A small contrastive audio-text model, trained from scratch.
Model: 10.3M parameters, log mel input, encoder arch resnet_bottleneck, encoder norm batchnorm, encoder activation relu, encoder depths [2, 2, 3, 2], encoder widths [192, 384, 768, 1536], text encoder width 128, text encoder activation reglu.
Rows from block 5 of the audio encoder of a small contrastive audio-text model, named by matrix and row number. Rows with one number belong to one channel. Each number is 128 + 32 x the weight over its row's rms, rounded and kept within 0 to 255. All counts start at 0.
After each channel's rows are labels from the 100 clips, of 14848, where the channel reaches its highest value: "strongest on" is what is common among them. Only what is clearly more common there than usual is listed. The data: drum patterns on synthesised drum kits.
# convs1: 3x3 conv (encoder.blocks.5.convs.1.weight, 192x192x3x3, each kernel summed), inputs 0-95
# convs2: expand pointwise conv (encoder.blocks.5.convs.2.weight, 768x192x1x1, transposed), outputs 0-95

convs1.62 [102 138 108 140 159  90 129 152  94 112 114 179 133 109 136 108 115 108 137 141 115  86  94 113 126 115  88 147 123 119 149  94 109 109 118  92 104 114 135 140  79 136 117 176 107  85 172 114 115 149 138 163  58 100 143 123  74 117 111 158 124 157 121 149 128  98  98 160  25 139  85  81 119 137 118 178 102 165  95 153  97 113 114 140  96 160 158 182 151 112 143 110 118 103 135 101]
convs2.62 [176 133 197  88  91 166 117  90 130 107  93 117 133 128 201 146  85 107 160 118 167 148 111 107  89  73 110 121 154 155 110 131 159 150 123 112 149 142  89 155 140 116 151  91 172 118 154 110 157 133 125  89  70 147 100 166 133  95 120 112 117 105 134  52  98 148 156 150 170 145 154 171 124  66  67 144 159 166 148 167 176 104 127 127 135  93 161  75 135 117 145 134 171 135 183  49]
strongest on: mains hum; clap

convs1.61 [113 117 160 128  45  87 139 133 114 113 121 139 144 119 112 147 102 123 141 114  54  88 152 122 137 135 121  58 127 123 117 154 131 116 129  48 107 109 149 103 154  80 134 102  89 135  90  62 132 134 131 115 164 121 149 170 166  64 177  95  81 127  66 117 117 147  99 129 112 103 131 112 123 121 100  92  44 138 124 135 161 145 111 104 150 217 142  99  75  79 188 133  56 110 108 136]
convs2.61 [141 142 125 105 102 132 192  43  66  51 192 120 121 127 149  60 104 175 132 136 124 144  87 159  95 132 108 109 149 121 112 118 171 123 128 173 134 131 135  56 114 144  79  86 151 161 119 118 145  97  92 130 131 136  90 161  92 106 155 123 143 132 141 112 106  82 116 171 100 116 176 168 117 137 114 163 157 126 144 126 169 123 166 160 130 144 111 115 114 108 110  95 110 108 162 108]
strongest on: tempo: 130 to 140 bpm; pink noise

convs1.13 [114 149 118 148 125  83 172 131 118 182 204 119 190 152 167 113 110 133 110  94 139 115  95 122 192 130 134 145 121 101 127 150 152  66 160 155 132 117 125 104 113 128 119 201 130 144 164 162  95  75 138 102 148 139 138 134 160 151 176  79 135 146 156  74 136 135 106 129 124 125 151 188 107 104 120 118 152 175 162 134 120 127 158 145  94 109 182  82 187 141 129 113 110  72 155 127]
convs2.13 [136 109  98 159 157  76 108 157  94 173  77 126 114 115 146 149 119 116 131 135 110 132 137 124 164 173 158 143 119  79 182 104 116 155 107 106 157  73 175 168 149 120 110 161 186 119  96 102  96 149 112  83 153 140 120 149 108 115 112 162  81 169 135 122 130 131 153 207  73 141 142 115 118 105 148 163  65 162  73  87  95 137 113 139 170 214 109 109  88 109 137 121  66 160 135 116]
strongest on: rimshot; clipping; text has "clipped"

convs1.41 [ 74 111 143 136 151  99 156  95  93 126 160 111 129  74 122 121  82  83  63 112 118 119 177 156 129 167  76  90 102 106  28  98 116  98 119 115 121  88 135 137  84 128 117 129 134 129 107 135 110 134  98 100 149 144 143 131 123 102 126  81 115  55 121 125 127 117 125  99 149  92 185  91 170 105  55 138  80 117  96  89 139 104 114  58  61  98  96  87 116  96 146 111 131  67 118  74]
convs2.41 [154 115  47 157  85 134 108 114 154 122  87 174 139  83 101  99 107 113 113 124  95 129  88 162  61 149 173  61 118 123 118 127 129 117 129 165 101 100 142 160 160 134 132  59 126 152 130 131  88  75 171 151 151  98 141 140 110 109 196 178 120 117  81 129 114  14 181  82  81 194 123 132 127  94 135 138 106 137 212 154 139 140 164 148 110 169 104 101 201 108 132  96 160 145 134 151]
strongest on: reverberation; text has "room"; text has "reverberant"

convs1.158 [180 145 138 131 102 153 148 129 136  47 148  78 164  84 133  88 108 119 162  90  87 163 132 120 147 141  99 131 177 129 158 138  95 121 150 122  83  96 142  47 149  78 101 155  84  71 216 132 132 126 146  92  87  79 165 182 127 137 142 155 109 102 137 141 207  98  89 106 111 127  96  85  82  82 100  92 118 107 112 147  81 134  70 134 173 109 132 188  99 124 102 128 101 162 135 129]
convs2.158 [ 89 100 118 112 104 127 145 113  36 109 127 137  80 125 151 100 138 132  94 127 173 112  95 113 115 102 107 100 105 126  90 136 137 106  93 159 128 108 126 114  94 132 100 151 115 103 171 144 113 123 154 118  83 128 106 131  72 124 120 170 123 103 155 195  84 134 144  83  64 127 136 197 160 113  87 138 164  98  86 154 196 132 100  84 136  85 146 146 130 121 143 117 119  96 128 147]
strongest on: white noise; clipping; text has "clipped"

convs1.39 [155  67 152 143 127 105 108  95 113  64 102 122 206 147 160  97 144 113 116 114 145 103 130 103 161  94  92  75  88  69 134  97 135 137 125 110  95  78 186 106 173 179  79 118 182  82 130 178 149 121 137  76 180 128 156  85  78  92 119 131 124 107  58 104 147  99 169 118 234 110 120 156 116 125 112 103  97 136 102 140 153 134 143 141 175 115 182 126  96 129 148 150  98 106 126  93]
convs2.39 [124  70 138  85 176  58 201 113  84  82 157  83 149  73 152 124 143 170 148  68 122 125 212  93 107 131 105 122 138 118 140 133 128 163 140 168 133 132 121 124 119  71 152 147 105 101 107  75 115 100 122 118 160 129  95 114 117  29 176 142 151 140 126  75 104 112  87 123 153 131 157 203 113 130 155 117  96 145 152 114  94 151 186 137 105 131 112 147 146 130 112  85  90  64 150 132]
strongest on: tempo: 130 to 140 bpm; text has "noise"; rock beat

convs1.89 [170 163 167 133 106 163 131 128 145 150 113  60 153 116 126 193 176 126 130  91 136  86  73 122 144 147 153 150 128 124 102  73 159 142 177 171 134 147  88 128 153 119  55 168  79 114 101  46  75 159  64 124 185 203 140 164 106 205 201 144 109 154 146 121 203 150 169 134 103 123 129  77 124 152 112  82 128 163 117 129 158 127 147  88 149 172 114 110 110 114 140  85 162 124 126 152]
convs2.89 [161 159 109 188 104 113  99 103 118 139 134 100  97 143 136 125 171  75 148 136 161  82 192 156 104 148 165 117 118 127 101 133 110 164 184  76 161 198 112 153 143 180 188 134 158  75 194 122  72 136  96 149 145 159 155  99 120 109 102 122 108 120 117 138 108 200 144 148 152 127 147  78  68 135 129 196 123  49 125 122 110  88 129 155  89 163  89  95 126 180 123 104 108 116 140  88]
strongest on: low tom; high tom

convs1.17 [ 90  47 126 153 110 180 100  86 107  90 174 160  88 170  91 127  89 116 105  78 145 148 116 123  82 169 178 209  81 168 133 117 103 140 124 125  96 117 140 128 114 141 104 164 131  78 104 139 107  90  74  98 147 110 119 117  78  90  86  78 112 150 101  79  63  87 110  98 127 122 121 149  75 122 111 133 113 133 142 110 130 108 103  93 110  72 121  68 118 140 130 124 152 130 156 102]
convs2.17 [152 135 153 133  75 126 131 145  96  85 109 125 132  77 165 141 181 100  72  98 189 192 162 118 110 115 104 133 133 141  68  99 151 127 146 182 155 130  69 120 103 132  95 198  86 129 138 118 120 171 111  55 185  54 105 104 135 142 193 154 176 103 121 225 136 192 112 145 157 128 106 140 163 132 149 148  98 137 119 133  94 117 146 139 169 140 114 162 162  91  83  55  89 147 111 116]
strongest on: tempo: 130 to 140 bpm; four on the floor

convs1.175 [ 88 154  94 159 144 106 133 138 115 162 107 101 169 104 135 115  95 128  24  26 157 129 104 112 139 169  89 154  86 114 116 149 143 129 149 189 129 139 124 133 148 154 142 140  94  66 155 124 134 123 150  92 141 144 108  45 120 167 158 106 110 103 112 121 124 158  98  92 138 132 151 112 124 146 150 148 124 172 160 144 159 137 161  75 121 101 139  65 117 187 171  91 108  95 125 171]
convs2.175 [157 133 113 137 119 107 115 164 143 128  91 127 144 158 144 119 173 139  98 181  98 128 135 110 117 136 149 163 106 123 164 128 118 157 108 105  98  83 192 108 182 149 134  82 145 112 128  97  98 142 125 146 110 136  93 105  94 114 112 114 121 152 130 143 143 110 120  66 134 104 187  98 161 147 110 174 130 141 118 163  89 179  82 143 159  96 106 172 147 135 124 118 144  86 142 157]
strongest on: high tom; clipping; text has "clipped"; muffled (low-pass)

convs1.30 [110 104 138  94 137 117 145  53  90 140 151 142 130 113 141 118  93  80 122 100 158  96 116 137 141 190  85 120 121 174 100 127 139 140 108  67 133 107 143 113 115  70 125 171 187  64 116 144  43 123 147  21 117 127 125 143 136  84 184  93  58 122  75 120 131 134  89 119 105  63 152 181 139 120  76 132 154 156 125 127 108 112 105 136  64 104 180 117  56  98 148 108 109 109 155  77]
convs2.30 [148 127 118 138 153 124 131 162 104 143 140 122 162 179 112  76 139 133 102 108 152 139  88 177 146  74 174 158 127 145 153 141 193 170 158  79  89 133 191 148 162 185 160 112 181 102 163  83 192 147 141 142 158  87 132 100 111 149 226 101  66 137 139 175 154 137 139 103 148 181 118 123 151 164  84 136  94 158 137 127 130 138 147 111 132 182 163 147 111  81 143  64 108 139  90 140]
strongest on: rimshot; reverberation; text has "room"; text has "reverberant"

convs1.37 [122 124 123 102 130  91  96  97  90 144  88 151 183 113 131 113  92 175 180 125 105 119 123 126 133 128  53 133 155  97 115 165 155 127 106 138 130 166 133 151 142  85 102  88 134 137 137 112  84 192 142 145  94 142 187 160 132  83 100 134  60 110 102 103 115 195 162  95 102  84  96 127 145  81  67 163 136 164 100  69 123 142 103 107 134 147 129 101 126  99 125 135  52 109 118  96]
convs2.37 [141 101  93  52 133  99 194 125  66 100 156 127 111 114  84 122 141 160 113  71 140 142 116 149  91 135  74 203 129  93 175 128  87 119  87 135 172 127 177 107 150  80 156 114  91 119 115  82 121  91  93 106 179 134 135 155  80 103 191 144 205 110 115 111 112 124 101  77 145 123 162 138  99 129 197 115 149 121  66 113 136 123 151 158 185 159 131 156 160  50 109  86 109 193 172 138]
strongest on: tempo: 130 to 140 bpm; breakbeat; rock beat

convs1.52 [139 109  65 156 119 144 103 163 159  92 113 102 122 163  93 159 139 145 175 150  69 166 151  77 204  86 121 121 156 108  79 156 124 141 132 144 138 169  73 119 146  99 167 138 132 168  89 124  90 128  77 111  86 112 111 158 126 169 135 104 117 133  84 114  52  97 104 112 122  83 138 133 163 170 104 112 163  92 120 116 156 101 202 116  98 101 110 137  61 117  50 120 162 126 129 143]
convs2.52 [ 50  83 118 171 110  86  73  61  99 162  97 173 138 125 106 141  89  92  61 114 144 181 146  80 120 103  57 136 144 114 115 167 106 198 189  84 189 168 111 158 102 108 104 167 192 166 111 165  91  82 106 186 154  83 146 106  67 161 141  92 126  62 153  68  82 203 109 107 111 100  86  58 185 104 169 182 112 122 124 107 115 114 133 114 116 148 152  98 139 109 152 178 167  75 115 127]
strongest on: low tom; clipping; text has "clipped"; mains hum

convs1.29 [133 149 106 106 115 100 110 111 141 116 117 125  86 125 131 144 197 151 155 131 167 129  66  64 155 192 149 126  97 113 145  61  94 111 129 107 136 135 127 108 118  67 131 160  94 163 100 105  68 102 130 148 108 103 142 128 101 134 151 145 116 173 100 166 170  61 114 146 117 133 148 161 186 121 160  81 129 132 110 107 183 153 115 155 110 134 119 118 112 100 101 152 193 149 110 120]
convs2.29 [ 68  83 141 127 134 109  96 161 121 128 102 146 130 120 110 141 115 130 103  92 166 145 159  71 151 112 121 106 144 108 139 160 100 127 139  94 158  59 121 120 174 153 147 171 144 148 115 101 123 102  80 117 125 113 127 109 147 127  69 141 121 147 184 155 147 102   0 135  83 151 107 111 111  65 113  44 139 168 139 138  87 121 122 107  83 132 153  91 134 110 121 123 140 153 176 163]
strongest on: rimshot; march

convs1.169 [156  94 126 179 100 112  56 109  91  74 127  99  97 136 115 128  68 100 148  59 129 141  95  86 121 103 117 135 131 154  65 179  52 114  92  76 148 109 164 140  89 179 100 110 111  71  86 137 152 129  93 112 138 124 108 119 137  82 132 154 144  47  74  87 105 147 121  71 104 112 183 116  86 114  95 108 133 109 194 108 165 149 128 101 124 167  67 163 125 110 101 113  95 139 195  72]
convs2.169 [168 158  93 114 159  66 123 127 169 128  98 186 136  81 150 156  88 149 138 157 141 147 196 121 115 124 158 113  97 183 123 111 138 151 119 101  91 139 104 181  98 157 138 129 174 172  73 122  41  53 159 115 198 123  96 140 112 151 169  93  90  88 147 139 172 188 112  91 125 128  92  60 170 123 118 110  98 145 195 100 131 121 141  99  99  87 135  98 170  67 125  79  86 126 154 103]
strongest on: reverberation; text has "room"; text has "reverberant"

convs1.136 [132 139 144 122 152 188 146 129 122  71 133  66 126  81 112  86 173 108 100 182 111 135 104 130  93 141 112 112 131 169 157 134 122 101 120 111 130 131 128  85 137 116 137 151 163 142 197 143  66 115 119  94  85  74 131  37 185 164 108  90 101 101 158 120 133 114 124 176 116  46 136 135  81 145  85 125 135  94  76 105 135 122 158  83 121 145 151  90 104 139 157 115 101 172 111 164]
convs2.136 [166 149 205 207 116 152 155  94 120  80 126  98 127 114 129 112 116 107 127 117  88  68 125 117 103 152 160  88 184 138  62 143 121 128 140  84 183  99 101 162 139 137 119  96 118  88 170  91 184 151 153  92 104 117  80 139 137  96  86  76 166  84  98 155 132 148 126  74 135 119 152 111  99 110  86 153  86  87 104  66 172 138  83 131 131 122  99 129  86 196  88 105 136  98 168 100]
strongest on: high tom

convs1.173 [107 122  98 100 149 128 147  86 104  70  81 150 145 102 136 135 137 137 102  71  85 130 148 110 139 109 140 148 140 118  63 143 193 139 152  83 173 111 104 124 104 122  58 182 100 160 139 143 121 130 107 113 126 126 132 111 141 162  88 115  63 148  61  62 126  80 140  18 140  93  57 109  80 107  75 170 123  98  93 173 121 127 136 132  88  61 168 130 119  96 140 125 118 111 104 108]
convs2.173 [175 129 184  80 117 158 140 154 116 119 183 103 107  51 105  62 164 100 113 130 138 164 106 127 178 115 133  91  87 113 118  93 174 166 170  91 131 134 137 107 146 116 157 134 142 136 145 108 156 161  93 116 120 149  70 166 103 127 132 133  51 140  85  84 141 117 132  70 142 121 168 142 119 126 136 119  70 211 179 149 170 111 126 197  96 150 164 120 117 110 137  49 154 126 172 151]
strongest on: mains hum; clipping; text has "clipped"

convs1.163 [120  75 173 123  75 143 106  63  93 123  88 121 128  81 125 148 122  92 117  93 125  74 135 146 102 116  47 142 114 151  90  90 136 103  99 132 113  56 142 125 120 102 128  99 113  94  94 121  85 122 131  84 118  96 127  89 136 104 159  95 105 158 103 157 114  62 153 112  95 114 113 118  73 111  82  91  96 146 142 122 138  90 115 118 150 131 193  55  92  66 106 146  63  63  87  92]
convs2.163 [ 82 130  76 160 131 133 122  84 166 115 119 110 169 218 125 100 111 143 132 126 138 132 206 147 145 100  96 157 123  82 144 161 130 118 165 168  54 146 119  96 178 143 163 140 106 118 160  71 153 247 184  98  48  85 159 175 170  79 154 111 150  95 146  92  84 108 135 121 151 154 149 156 110 203 100 109 186 194 115 128 102 156 109 153 118 133 142 120 114 129 129  56 161 110 107 136]
strongest on: rimshot; high tom

convs1.119 [145 121 150 112 135 132 186 152 108 122 144  91 135 144 135 120 180 109  98 156 190 134 181 159 113 148 126 134 118 107 116 132 129 113 192 156 125 118 116 103 131 114 133 130 130 134 155 194 185 111 141 147 196 153  94  65 174 199 126 165 136 119 108 110  79 118  69  95 122 167 158 137 134  82 155 123 129 163 175 126 117 125 123 162 151  94  94 112 177  83 120 134 131 136 128 123]
convs2.119 [106 123 172 152 105  73 111 106 110 112  97 126 140 122  63 118 110 100 103 124 147 112 148  31 151 106  98  86 110 107  65  72 135 125  70  78  54 133 185  84 195 179 127 174 113 137 126 103  78 128 130 127 147 126 151 176 177  63 136  98 150 121 129 104 166  67 116 126  32 150 148  75  60  84 108  46 147 121  70 147 129 148 121 113  64 111 156 106 100  76 110 135 155 126 128 157]
strongest on: mains hum; half-time

convs1.148 [108 109 126 108 159 114 135 152 147 141 112 100 173 130 170  91 137 123  84  81 132 105  98  72 130 185 126 182 116 118 103 130  85  62 125 215 136 115 141 101 127  89 149 117 137  95 129 156 142  87 143 101 169 169 156  89 115 143 120 180 129  92 164  84 148  93 138 111 171  60 173 149 151 136 118 163 109 105  99 104 128 111 170 142 116 100  96 124 118 145 142 161 144 121 124 152]
convs2.148 [127 112  86 107 148  84 121 151 145 143 154 151 144 121  96 108  99 167 138 138 110  67  96 125 102 153 152 130 158  33 161  98  44 117 123 111 174 116 128  89 148 105 114 151 111 123  93 104 162 110 144  87 175 118 125 140 196 154 155 100 145 197 102 174 170  94 113 117 115 123  98 135 110 100 145 147 148 187 130 116  88 114 113 151  93 131  66  95  80 125 154  98 155 137 123 118]
strongest on: rimshot

convs1.108 [163  92 107 175 142 108 120  72 123 102  92 104 132 133 180 151 197 118 149  86 173 107 119  89 177  87 127 142 148 130 106 109 113 134 113 128 118 135 100  72  95 106 167 108 163 146 107 215 124 140 148 147 190 152 142 147 121 119 123  67 145 123  90 103 109 128 163 122 152  89 137 110  82  98 104 103 129 194 130 158 157 162  78 162 154 131 158 131 101 145 123 137 173  71 159  88]
convs2.108 [149 136 129 104 145 132 200  66  81 136 151 138 110  50 128 102 112 135 159 132  80 107  71 142 127 138 111 127 210  93 161 143 124 144 108 142 154 152 197  84 199 147  96 113 109 108  89 144 167 143  70 108 157  89 160 133 121  60 156 147 151 166  56  71 123 174 153 172 191 151 132 144 152 185  78  83 182 188  25 117 116 143 165  96 146 146  64 112 127 144 130 103 115 106 148 117]
strongest on: tempo: 130 to 140 bpm; march; mains hum

convs1.126 [115  82 116 113  76 125 122 134 110  78 120 110  77 134 194 119  83 124  93  99 106  57  56 164 122  77 109 121 149 129  80 128 137 100 165 162 131 111  74 132  89 137  97  75 121 108 107 195 153 120 144 167 170 149 150 113 153 149 142 136  71  85 129 129 117  75 102 102 104 118 150  71 154  95 142 103 115 115 148 111 121 100 100 146  93  64 130  98 127 113  89 113  97  95 116  87]
convs2.126 [144  92  88  96 127 189 142 162 150 121 133 129 129 161 130 149 159 120 127 124 155 134 141 133 173 118 155 131 148 151  94 160  68 133  90 161 109  72 175  65 167 101 152 151 104 104 153 126 135 120 108 145 134 150 164  98 148 129 119 132  78 130 161 162 160  73  98 172 145 135 115 152 119 154 167  52 157 192 141 158 123 140 135 184  72 170 154 161 144 130  45 117 115 102 140 222]
strongest on: rimshot; clipping; text has "clipped"

convs1.2 [ 90 110  89 123 119 149 151  96 104 119 112  56 128 133 111 127 130  89  70 123 185 109 123 156  93 103 152 132 114 107 170 118 100 135 127 177 138 136 116 109  91 149  88 135 113  89 129 161 106 100  88  92 152 142  85 110  92 109 112 125  65  89 166 110 110 124  93 162 118  90  98 127 139 179 115 173 109 119 115 144 120  78 186 129 100 115 192 109 110 127 113  53 139  29 159 160]
convs2.2 [151 114  97 128 121 128 122 102 107 115  77 154 120 169 144 113  86 127 138 123  67  51 149  98 104 112 139 138 139 102 176 143 109  69 175 177 166 152 111  69 107  83 138 116 183 118  75 147 126 167 151 102 135 176 136 137 129  81 135 112 145 112 132 110 172 173 151 117 106 149 140 100  56 109 164 156 128 174 141 136 202 147 116 129 129 100 114 170  63 110 144 121 124 164 142 123]
strongest on: pink noise

convs1.40 [105 158 116  99  53 148 117 129 144 173 118 136  65 126 160 136 116 136  49  90 143 126  81 132 149 156 133 150 111 125 132 161 112 110 169 198 113 149 129  70 187 102 146 109 113 132 122 193  55  82  95  80 154 181 125  71 139 150 108 107 120 136 138 198 108 153 139 150  98 130 184 134 127 144  86 101 165  64 134  94 146  85 143  84 129 110  88  80 118 129  97 118 125 137 123 153]
convs2.40 [111 122 146 188  93 100 116 129  82  63 106 104 156 159 165 131 152 121  86 119 134  58 149  87 115 109 104  92 102 130  81 147 132 111 166 130  88 153 168 152 108 131 135 117 170 114 122 115  90 138  99  74 110 132  75 147 137 145 125  67  77  97 180 124  97 152 117 112 116 120 137 109 220 146 122 154 158  85  88 114  89  82 110 108 148 145 139 128 103 189 149 132  74  81 133  99]
strongest on: high tom; clipping; text has "clipped"

convs1.185 [ 95 129 146 111 164 131 109  97 159 144 116 115 151 161  98  71 123 162  95 139 123 116 113 156  92 106 173 130 150 121  72 114  72  88 129 141 160 120 163  61  55 107  72 142 105  67 123  87  95  93 103 110 130 109 177  69 101 156 176 100 125 125 135 127 175  92 121 146 127  35 105  89 142 167  87 144 112 150  73 149 116 112 149  26  78  67 136 172 123 115 132 107 120 122 126 103]
convs2.185 [ 76  87 121 154  85 126  61 137  75 138 148 101  83 142 161  78 176  78 120 142 173 171  61 107 109 132 121  73 184 117 115 141 104 112 177 110 125 135  70 111 156 133 169 143 136 132 123 151 158 108 123 129  87 106 132 147 161 168 134 108 118 111  99 133 130 147  69 108 157 150 162 114 139  84 110 100 135  96 114 141 137 168 118 152 126 179 157 102  73 125 151 151  92 132 104 152]
strongest on: rimshot; clipping; text has "clipped"

convs1.67 [ 89 142 112 168  59  89  90  82 103  68 148 123 108  74  43 120 101  85 116 116  81 159  87 125 110 122 121  62 157  84 104 151  68 118 116 101 114 110 146 162 124 111  70 127 136 142 119 119  74 155 143  73 127 108 141 148  60 105  92  91  92 144 105 119 159 136 165  63 141  43 109 111 194 112  71 132 180 167 116 103 105 155  79 100 101 137 116 129 101 127 113 149 127 101 135 121]
convs2.67 [160  74 159  82 102 124 223  97  60 120 200 130 130  99 119 100 170 142 113  99 117 123 141 149 121 117 106 161 116 132  94  69 151 103 117 192 126 159 115 137 124 102 182 171  67  96 149  72 151  97 107  69 174 131  79 141 156  69 152 131 145  80 196  97 160 134 127 136 141 163 151 159 149 177 134 175 115 145 141 125 118 116 173 157 156 115 161 129 188  55 123  99 137 121 168 120]
strongest on: tempo: 130 to 140 bpm; rock beat; tempo: 70 to 80 bpm

convs1.99 [139 132 129 101  94 101 117 119 184 160 163  79 114 117 135 128 114 150  48  82 157 105 124 102 138  97 111 133 112 156  89 158 159 112 158 162 125 134  93 118 183 137 124  95 147 116 184 125  87  47  65  81 131 130 107 112 138 158 122 159 133 120 153 133 129 153 128 165 117  82 144 134 162 180  82 150 177 142 108 100 176 105 157 125 117 109  93 111 107 154 148 105 114 140 103 145]
convs2.99 [ 95 118 121 185 127 123 110 134  92 100 124 144 154 139 173 129 157 156 136 179 135  71 135 166 108 152 171 135 120 121 135 128 150  71 117 149 128 168 167 100 104 150 128  68 167 121 143 199 184 160 140 177 121 151 124 109 165 148 103 122 186  90 168 170 113 174 194 126 119 109 108 189 112 183 147 141 137 126 164  99 117  99 129 177 166 119 154 145 143 119  33 156 108 166 196  55]
strongest on: high tom; clipping; text has "clipped"; tempo: 70 to 80 bpm

convs1.165 [ 97 103 142 100 146  65 120  74 149 108 143 124 155  55 147 107 138 142  82 123  93  50 117 115 108 107 104 112  58 127 129 124 128  99 151 121 150 107 125  94 146 160 166 159 121 118  92 152 123  54  55 104 157  84 171  87  45 101 183 133 113 128 143 113 201 103 186 117 157  78 132 169 144  86 108 133 126 156 126 154 150 109 157  94 122 140 115 124  75 113 170 117 119 173 132 145]
convs2.165 [161  98 131  97 136 145  87 133 152  96 115  99 124 150 154 133 125 116 112 116 121 108 151 199 153 102 100 158  97 161  95  84 107  88 125  92  97 146 119 112 143 145 193 131 106 124 167 153 141 163 118 114 172 152 122  91 196  94 149 113 121 167 122 142  71 131 143  84 115 109 143 115 166 138 130 138 126  75 133 166 117  78 122 150 157  82 120 176 136 128 132 123 167 110 138 151]
strongest on: tempo: 130 to 140 bpm; clipping; text has "clipped"

convs1.154 [148 143 150 119 134 118 121  42  61 115 142  97 167  99 179  79 157 119 163 132 196  66  87 135  94 134 108 117  76 147 161 115 125 114 140 108  65  88 109 123 116 126 149 119 110  88 174 146 140 132 125  71 165 132 118 152 125 105  84 104 136  62 143 124 130  93 134 168 147 158 112 131 120  98 152  77  91 113 121 153 104 135  94 131 126 111 141 117 146 104 111 128  72 175  70 123]
convs2.154 [138 148 144 141 133  99 113  89 170 116 127 121 136 132 134 135 215  86 192 157  69 128  86 105 118  78 137  93 124 110 130 115 130 124  81 140 144 114 145 149  86 114 144 109 162 136  99 151 107  93 121 147  51 125 182 125  74 178  99 130 163 150 148 108 132 126 144 101 104 170 134 110 156  93 104 107 159 121  98 124 110 137  20 116 160 143 107 154 123 152 101 128 147  96 105 132]
strongest on: reverberation; four on the floor; tempo: 160 to 170 bpm

convs1.70 [ 94 123 116 140 110  90 113  66 126 134 123 140  99  88 161 149 108 147 127  51 101 178 150 139 140 177 135 124  95 144 166  99 157 103 151 154 150  64 127  50 154 137  73  81 105 124 110 158 134 103 130 133 101 152 106 147 140 101 127 116 138 107 103 154 100  58 136 109  91  65 147 110 166 105  64  97 114  95 116 164 119 128  93 128  93  95 124 137 156  60  84 116 103 105 170 135]
convs2.70 [114 144 161 114 109 138 140 134  97 167 148 128 121 136  73 124 135 152 138  87 126 145 101 136 141  63  90 147  85  74 160 121 138 161 178 154 114 108 118 151 111  68 130 114  87 117 158 111 114  99 129 104 104 178 106 156  94 116 120  98  86 141 156  70 104 109 105 139  97 158  74 168 120  91 100  83 132 168  99  98 127  97  99 186 104 161 195  70 126 131 183 154  80 148 150 170]
strongest on: reverberation; text has "room"; text has "reverberant"; tempo: 130 to 140 bpm

convs1.47 [181 150 109 121 122 135 126 177 127  91 110  91 132 105 119 153 110  94 144  96 172 148 124 119 118 180 108 121 114 126 112 128  90 137 168 165 134 175 166  44 147 119 143 124 135 108 146 126  78 112  63 106 154 120 203  98 136 188 193  76 140 146  89 157 211 164 163 130 104 114 144 134 124  63  78  91 171 166 135 131 106 120 161  50 114 137 110  67 127 121 117 141 139 136 114 132]
convs2.47 [150 176 139 180 156 150 162 176 106 149 107 117 132 111  84 131 132 151 153 126 101 108  95 139 152 125 103 162 140  82  80 109 101 172 145 118 153  21 118  80 167 174 135  85 110 143 109 129 144 131 113 119  90 112 159  90 180 150 100 128 123 119 111 140 132 122 163 108 193 130 109 147  85 125 108 161 125 146 137 157 140  79 114 135 121 136  99 159 114 155 102 112 125  95 115 128]
strongest on: reverberation; text has "room"; text has "reverberant"; rimshot

convs1.139 [113 160 168  86 119  87 112   0 126 183 130 157  96 133 177 134 130 115 122 155 120  45 166 184  87 131 167 129 136 111 208 146 120 115  96 110  75  58 130 161  99 127 140 119 123 105 173 127 108 134 113 120 143 134  88 145 123  37 116 130  94 119 184 150 137  81 112 190 125  91 117 129 154 134 173 130 134 109 113 147  84 124  51 129  95 101 152  98 162  99 113 138  77 103 111 121]
convs2.139 [141  94 100  98 140  92  19 114 115  98 109  92 153 131 139  90 142 114  86 121 149 110 141 134 104 174 138 144 132 150  88 163 116 125  81 142 179 128  79  67 180 105 166 113 142 102 121 147 123 135 119 135  66 124 157 148  77 125  90 124  69  81 107 176 109 185 153  78 174 176  94  60 126  95 129 102 150 121 134 137 115  73 119 129 160 104  92 147 144 147 137 204 128 111 148 152]
strongest on: reverberation; text has "room"; text has "reverberant"; tempo: 160 to 170 bpm

convs1.94 [ 97  99 161 158 128 107 140  90  70  49 181 112 135  88  98 126 129 107 119 110 131  75 179 120  62 130 109 113  93 187 117 105 117 167  78  46  94  52 195 115 151 150 142 136 161  73 114 139 164 120 121  95 161  89 111 118  72  79 130 100 124  78 100 122 170 107  91 132 133 120 146 180  82  73 118 161 149 196 126 171 141  84  78 145 116 120 124 130 105  99 188 132 126 159 173 166]
convs2.94 [195 129  99 137 185 149 142 135 135 107 104 122 201 201  65 178 135 103 214  52 110 110  89 107 109 111  98 202 160 176 116 103  75 105  90  95 104  99 140 182 131 150 169  97 108 164 131 103 146 147 141 116  95 162  95 129 166  88 140 100 206 168 150 161 128 125 127 162 132  78  59 112 157 128 127 103 102  94 119 116 133 148  75 170 141 119 110 128 132  98  89  85  98 118 157 135]
strongest on: white noise